{
  "arch": "convmixer",
  "model": "multi-label image tagger",
  "dataset": "rendered roads seen from a driver's seat, with toy cars, trees and houses",
  "train_examples": 36250,
  "image_size": 48,
  "crop_scale_min": 1,
  "horizontal_flip": false,
  "color_jitter": 0.2,
  "norm": "groupnorm",
  "hidden_act": "mish",
  "weight_standardization": false,
  "patch_size": 4,
  "depths": [16],
  "kernel_size": 7,
  "widths": [192],
  "num_labels": 18,
  "init": "orthogonal",
  "optimizer": "soap",
  "beta2": 0.95,
  "learning_rate": 0.0032,
  "beta1": 0.95,
  "shampoo_beta": 0.95,
  "eps": 1e-08,
  "precondition_frequency": 10,
  "max_precond_dim": 1024,
  "merge_dims": false,
  "one_sided": false,
  "adamw_lr_other_params": 0.0017,
  "max_grad_norm": 1.0,
  "max_steps": 40000,
  "batch_size": 128,
  "epochs": 141.2,
  "lr_schedule": "wsd",
  "decay_fraction": 0.4,
  "final_lr_fraction": 0.05,
  "warmup_steps": 2000,
  "weight_decay": 0.02,
  "adamw_weight_decay_other_params": 0.05
}
Rows from block 8 of a small multi-label image tagger, named by matrix and row number. Each number is 128 + 32 x the weight over its row's rms, rounded and kept within 0 to 255. All counts start at 0. Numbers have three digits each.
After each channel's rows are labels from the 100 images, of 14976, where the channel reaches its highest value: "peak on" is the class under the peak. Only what is clearly more common there than usual is listed. The data: rendered roads seen from a driver's seat, with toy cars, trees and houses. In brackets: how many of the 100.
# pw: pointwise conv (model.blocks.8.pw.weight, 192x192x1x1), inputs 96-191

pw.27:097099080099129177110070075140127148077116117172129116146065133119054141146160115085130188144093100086153131142095125079124155119127144132133073139086133186109133128130097102135100110081155160090126135128128160164148074121103143124174092088137184084125114106122062125163090218112119133160
peak on: dog (39)

pw.37:147173110120085071153121104104157140144105184169165131166096121139143073076094156187093090164150111119093088213075178085133165119099151193168126121120174116135113131177089143105124107144107131131108139131195224126164144103150111122106122125128110129102124082146149152111157103142199186164
peak on: verge (88)

pw.62:102155144114136098115102134121071148130112138142113104136143099100077090093024088113100143144158103122187109128127162119149129146141138168113144169130140139115090133120122123099200093116142083050133095170104153108179097123228085125149120151146125177148163126097079137133081088081093096124
peak on: lamp (81)

pw.72:139139101138145173100136127146128152144109133150113157130104101092171087112177198053126098094094111185148135112111208116079149133121173097098146078170137116201082158194151125162163094133117136175109127225165134078121113066167169097135137084123169109140116142164146067157191107085117117114
peak on: truck (89)

pw.156:113086120118179091060139139113146127172115135165127107121164133091171134091120115061190123133095084131101122126054083166084122080097127087073138131082105125100161178146058187067140128093114235138118130186095111178138100116130116134101108035115122137146105153132106159178125142088109196118
peak on: pine (86)

pw.2:097085132126104070132136088105096101141124068060136114102095164141211133091067109128138119090100081133086199055097079132119091137143105162167182104144142138130092152109114141130095088119081055138175090142160138119149123145107092100119097116088117098118124146133126070078082174150109133126
peak on: verge (54); dog (39)

pw.51:135189128166135167120109114089113122119057179180095103131120104155077125146113152088101144160112154149130084129132128106132162072137126135119129178143142155143077100077163116091122135177134089057096157147099115125210137128104159102119102123121148183142067115124128080124092141157147161126
peak on: barrel (98)

pw.48:158116097133161157147087100142102120161096099133100148093107058187097140149171147124121103119134126180106122157133148169138156077086121093141147111111140180107158141103095118130214179148133124151162206147139118076115161088122126097104181189107092133116103154116107107133093115193234080197
peak on: barrel (86)

pw.182:114101117151080153075141129132142104138140110086102138173091098109121106121143121148130082105172109115208089146119150128079109126155098088158110068149131109183118124148089141141197156142139120156158121148087088122118129073149157117145107138118104147091098106082101152160096084099151150104
peak on: car (71); barrel (28)

pw.161:146191095158147090189144134143104136145125150182170150144118174065110137128175099111133160089137147134105180175099119120122113115125152116164136170129071148120115137114165117158138090179117166167119091148080105122141078107126151166140146160145096144181150151173154040139178178138126131081
peak on: house (49)

pw.77:157096124094107082149124126091124131119122092088119129169090074140148161041130115192111111140130087107143097205130120135098072099151102090074125135135095142089127130150127103060119092141119145157122110162143144081173164101178130099120066150202097091131113148138124152088101168088136159114
peak on: road (83)

pw.45:120114117141131155099112178118091164175150164113130152087186115170097178111145129130138148113132135102087120122192163171208089155103147174145139127158155106198219101117104169144098159143153186150130118090073134142116103088102109119089116096123075124144148042133101101067187159159084188108
peak on: verge (54); barrel (25)

pw.16:157142147127152110069152107179094159169142085164175108096133114126097199154068088148117179139167088093183105115125172139129107128134111102095193189133111146056135127169136125182103109163164114137113129138150139098153131161132114079107160144149112134114125164125160143142166136185086105138
peak on: pine (56); tree (33)

pw.61:083131101112148104157098105140107146089097170098126038186106113097096081131158160147098113147133110160142175135091130092089145139111137102117175109115157119198139146067118128140146142112129088114153146144096162102120102087112158098129051156091077140115106126111105070119116067153183139075
peak on: car (76)

pw.160:078157094165096126173122135143167161158131154095136134128098127056168209159106150126142133157150138153137125110087147107117059089129105136128141179116106146102133142193148136162117145186147152129150179136101127097099138123182068147174123181132122101160120122101155155141128132104136117146
peak on: pine (34)

pw.34:082133169166127119137124132131079114084122139126049121174121102162137110166057159088188087145125133077174172117112125178125128152146114087112153168096127084165120119093125053137157117076095155124156153075173126143127154099090146086138167087083126186126109121145159155143167131146164102104
peak on: car (58)

pw.153:130153112122128146110206104157132131161152148140137110123122132148104113080177136066136122108120148120098121161114143130185077068130152130120116143247130128103162189137139106178141142171101127201114125129112150169131110139140182087147111130127129141223157106186079138144118080086138143099
peak on: car (95)

pw.174:091084144130112150088129195101060095121125095088064100143109099170104120106142182170193129130088162153166105152086123124063093065148130188112083144151077190118101152095121125141145102129091125122076130093163129128061099149119116070165081134168139125081147129155120132156174168103170139077
peak on: tree (38); lamp (25)

pw.58:075094123073134163118146110108085116124123110158081106091187114140140161083111144168161137119151198180142152115088132138151107175129196151158097088085108097103144121121153197142137162130114166147118157160144155152155089193134117182162133101121089138095132091124207138154181147135154163110
peak on: tree (86)

pw.81:147089170088151104153134169087090118137162127134096145154148122102093132074075137125092112125114076085161162118151092153152091143137143135165122130180151118153103128136154159165118149140135157116130058160110061096103139104122123098082174025154137142102103230103146081101067105105078120108
peak on: dog (58)

pw.167:166109167210169130168068102138134069151112121104055130181089092054110168102119142146114135093131098089000092143142131101117139120134093112125155131098111136169091101133127116104104083106100124128110110094112134161158098177106116103120135117123126116211152118123114158140137133087146139158
peak on: marking (78)

pw.179:117168113086111209154142064156135205169150112187188108146141112186117168109113123111146123086153131157161185136191138182111143082070098099106133111113089105093138111130165124101127151091179209051083135081137139107141090125150094150106156098092141146131175121101123131136133135154100099094
peak on: truck (100)

pw.180:105109062118107106174097162111146161157134176143159115164089126078165145135124127107122153110102151128114133104118159101114104140164104120151148104123126136161129133115114073078112090135094141116147134145166122137120096132110165121149206110113098130168147131132140141193121117139122112142
peak on: verge (49); dog (45)

pw.183:118141140105129231126107102109159085157142143113126112181150111082124107090100118065138120104151171197103150095117129114093183134111117118151135124138148090139078100060126138128150138120131191144181146157127109130122142131112086155119058095072098144104106121104116097128129135086087096042
peak on: verge (53); dog (35)

pw.78:104069094087125113079113073114129181150093111142079050078123095139119144141079160148136174150125126119136146066166172104154081128145136154164092110172111072181086088152135113169109116141120119115160152127131131114153156107094115139128146167128089140158165155171154108129155200169137162104
peak on: barrel (79)

pw.76:162129154050157111120134118108197104119068089040131190112123119129134161175158164126141102183152107080125139138166136136199148151196116132147159128091151161095098152127138113128080135110101114128128155078170147098112098131031107149114110108145091078064155116107128139108103119115095174125
peak on: verge (53)

pw.60:125134192078195120121128183091199169163114110131204145109139104132090092126165137138111153111133099041152095139119084098154100114163124112118071188119098166162078128093178082112059170164149119168137121174141168129161132174165154164146136152174102092089193076119121077169129129112122087151
peak on: house (87)

pw.52:164134169113135113105093129146069138114140112164184104156178104113136138103103119079130143138093146118137157093113135073088186123122206127201089070136104179129150098110164126174173110126139149177117114121125089140134091128172128119190134213084092103149133112087076083138152130069098133087
peak on: tree (96)

pw.185:116131170149127120103157139168076143093099116102113126081085165090117138075090119095150093148155126102183105152117106118063167086159096178084110120142173106095099110110090179122155149164103118084090150121137094158137103129119111140200159143128180137139094138100078125191123177157166145104
peak on: lamp (72)

pw.82:081194137111125127174147150144159147131156137064172142163104125115095082065142136119096114116176141086139132125175167090103149114124215194126069120153099169093103162174162092095083182165118116150112097104103109189139141155059150169134115100133108139134108142105096084143141118152152182118
peak on: car (82)

pw.55:076123148100113086142124101096108143058143102176151113150116063098035111152164128156218121087120205207127166113148091079135083171151109141118163110093101146127118167163162084123126117138149115161129085107106108153151132110160078133157077078097159105109135161130065125091153150153163152096
peak on: verge (51); pine (42)

pw.150:139164126104116088094078067145119120142147113187123125122093124140139131109142074162163157028170139131178199164123116132127170104153112140157143125065140114175125098154118126129108144157188122124146112093147105186142100132124165127113134124114064187148123108138100084162205132167127167129
peak on: verge (61); dog (37)

pw.74:146092054138056165144117120116107166099096174088112091129135127124148145133089154110128191191090100136184192093107136134112103097126189109150137108144109111126140098137130206125118131149128125134063183092115123131066173135129100154185132163111132150113135107153091110164133086104085110162
peak on: barrel (90)

pw.164:116164080107187104138072131089112154124065141148114063107120123144153142137147164136103151111136162124111150155135154131178119121109097128142155108114142144132082145166099094077106157111117105104089141202164161172106106167106144128103179067171125096092115174059151142172128207131180138128
peak on: verge (50); dog (29)

pw.0:153093120105096105232168135125096143092115108105157134134135144154149084132047125091182117136149156106112166097203118114135153129128147176085092095081125108092180102118172146144098127151109152112136096126162148154141109095189136116138126148157096104089161089133186125147182134100132099108
peak on: truck (99)

pw.28:100094127172056188079136127138141086161135056145098120083171141107078121146108106112157118118109084107092038109135105159147104099110097214142152108090118143171149136089175125101139121136205186137189190139075110118142130112137150108147095214121118107082113108077092100116143208086105106136
peak on: barrel (43)

pw.176:083071139217163130173082127185137186144078136133101197075102096184137171138112096139107135128113121099113098165191125102100120122101111124115142114136129096141132152114119104164173123113140133132085158111120119149114072098090119158173177117111134128110094129113113114141144067090121152187
peak on: barrel (96)

pw.15:027081135128092072111162066100190122122117138146137098146147100143105173133082083154092084122135097113130119085118160138119128189134133090041115135066111121170121098164091155052205089084134128087128133120112130099101093089105155080105120129132111077108154118144117091129164082093098116112
peak on: car (90)

pw.42:089105096168061140098156072117163172109097094070111124106140124142162127118111151136092131114145094129116203094156138078087085167121125133108192162160118111133134137133105152153054125137125095106128098106113132095120078152148101114095121096121143145087139109116091107144067121107132129124
peak on: verge (39)

pw.149:091125118101193068106065122092120149070165102208168195129114118147123114121111148068119101132062182105103156139054161169124094124107188160137117170138132103082118168163123162141131099190149152204087193156119125129101096167119157177161128150160158137131172083150123134152094135157118142125
peak on: pine (45)

pw.36:116111126158110115097159130087103134101122104139142116115113124105177120109065109089135149149183136094158119098094098111160147110145164119146077156161115096156091095080164092134130158149170135131189175126144200091117174086120127088120106119047075185129164097135131132073165124132121054126
peak on: car (38)

pw.54:154118111117072114124116103135131109108138088113098149198093094115115101115132098096141137150189167106160120092100078148174111081092075149108134120192070044142089184093107165154165180135085115146102187156105158112194131123132055136113157112091111139119128128143131154128114138183088156156
peak on: car (92)

pw.166:106166204150121175114131066166111141128160072163183169181131125117141118127122128177119112143145194106107097143130152105129082106123130139190120179119105188141142114187053106142132147180114145125160110128172141107127095213141126172063140138134117121138095107097119140126099103135057151115
peak on: road (61)

pw.4:118083101124123144118126129167093116110165099121142145166148128088160142081142179102085154097158122134111105105132084109157113152069145166121091116111133126168153140116195127148137144143075160087118115130118118161134130101107130113059111105134122242183097094159124081123130152107125095111
peak on: verge (66)

pw.26:075108085127071111144146124105120038096104076160136129082101134055198057093135103113194119118131114142133155135086128138081142116135095061148108104140073119120150143083131129071105125097112151061148125199135141112142080092123130147127135118067184141117122073106081087119109169113164143137
peak on: sky (71); truck (26)

pw.191:129188173114142189163093033161132181131133142142159108154165138134153166145081138104158111189067091117084095122157143173131096118089199130113121115193202178159177115116116081152116141063106180175132105129109138137078108219134157199116110168126125149111146149142128111156166109154125094118
peak on: barrel (93)

pw.38:118158108122089096150130173164142135129111127119112088121162112122153080177091155105158135152123145076104107066115079095152118158140126106138107110157147133136102194102068086113137113147157165091198155113093181103120128127150115122147093166103000123129119127116124108090116126118129110125
peak on: verge (36)

pw.79:190131070207146150082159225096161107103190112103110180157223136089115136096122131128132126087099105094137105136086160106129158124176185141157198133129076176080091120116166130096166153147217121091110108119126040138118094096122129142139099129161116133091066115166155122137146120112142146094
peak on: verge (43); barrel (27)

pw.170:105124099085164108117158133059172126166157163173139138064135150167135124153109099084093132153139102081129118083104087147152151167079129106119169089120117047095214130087128089096125113126145121090099106102101109124093145121148177141111081110059054137150178149142122130125132142136171115155
peak on: verge (75)

pw.69:110204087177180143132129125156148126101070129130097131138157209026103152103119084142158125173137062090137148096130174148128043138117142117188139141129082162164147169140168100128129085122146128082087125125092116060156161141119129135247135139085128108125137094161202178123144089156132129126
peak on: house (49)

pw.12:110115091094083130155156102160088097109112084146167119125130164181141062130125119096116177145094137104122058085115080166112134094138083157169115110126127145103106126097061160145179053135131107143161097107129145098103132097116089095088123121107159145088089108073096200121092115103122076189
peak on: truck (30)

pw.17:088105115092081074143101178153151134212150133165142116147108149132071111129132092147159094149170120189132148186137110162135156185076092067149099168090129059173175096105067086124109140087120101096167168150081177141078075152121099086116136132104094121096117125131078166107127102100080128134
peak on: sky (64); car (35)

pw.67:028131137145184154094122106161196097154102128052088093112162151161136195144077155125147142111100142143159128115110158121129093099115092095188168162123130112093151124127075128126151140085120116158071204164120158109154147115142143174154124188184098145161073155127108125162123194209146175134
peak on: barrel (99)

pw.178:183133152035158089166177069111127126136106166130105126100072124121151142136136102164119153155134136099154180133115087108095143063124155148180144096113154120122150114149149150082185126139114124109135144103082160145087093120090122122106115124151118120070136127096138195117157180105117126146
peak on: sky (76)

pw.175:123065149069143097133113125159180069101136097099119130074083071124163064150150133134120163138149127154152109118108140150116164127200137149144129125098062168108096172132118117141075144082203103160161143106117087114179125115116163118095156167120090146127104081120106101192114122159111086127
peak on: dog (55)

pw.8:168105132082072092083122101070107160139119137164179140155087099112091139123147117105140162138144134073121123156114141099090105149122138112071116149081059138097089162166096137147147193135129126120100206108064168092174138110071129145138096155126166124204132184179094099101149125049114114076
peak on: verge (100)

pw.168:155081088124146103134178135144124094125095130080106122115142125149103124145141112169080088100075082111125091106113121151117090134075128169156106099112152107080050099141133154095201107108119091119142139146127139099146118203112158094112141106141167125098097155172114131141120163099149141135
peak on: truck (42)

pw.152:126102162112116146119115137116158075091140138142108137135118083148147126140105103096093160115146171060142181158148091067191028126161081079139155120102142107172070134182159137128096108157153104135089146127111138116078158255169089107129146065132085137067157138130167147155150131121097092120
peak on: dog (41); verge (40)

pw.71:149120136135152226158106101124160150081145049147123095121086133126102143081103120088107125106047108131120141127142090171149191170089160133102127161091129052099163157134113111225169143072135114234103105116117130109119165143169096098158159088122107147129164125137112097132123142140102170132
peak on: tree (96)

pw.59:112104140132126140107137101174088133084135087107132129068089098123116171140177176131174136116159070052105146151199195152094088154148164068129130065102097084080141066104116159161127156110150178128141216114137055133138136167089122121141138153113148126162118139122100104133161095090129156061
peak on: barrel (100)

pw.24:157115115141110134118167152169102167123163179132127095183161131133125113074051129129119097115115145108170117140193146035121196103124111131117127184044089115140098118187129099146162151192098136078135117168124100144109127081153081121093070106187125121113087113117103126121137162097156159086
peak on: barrel (45)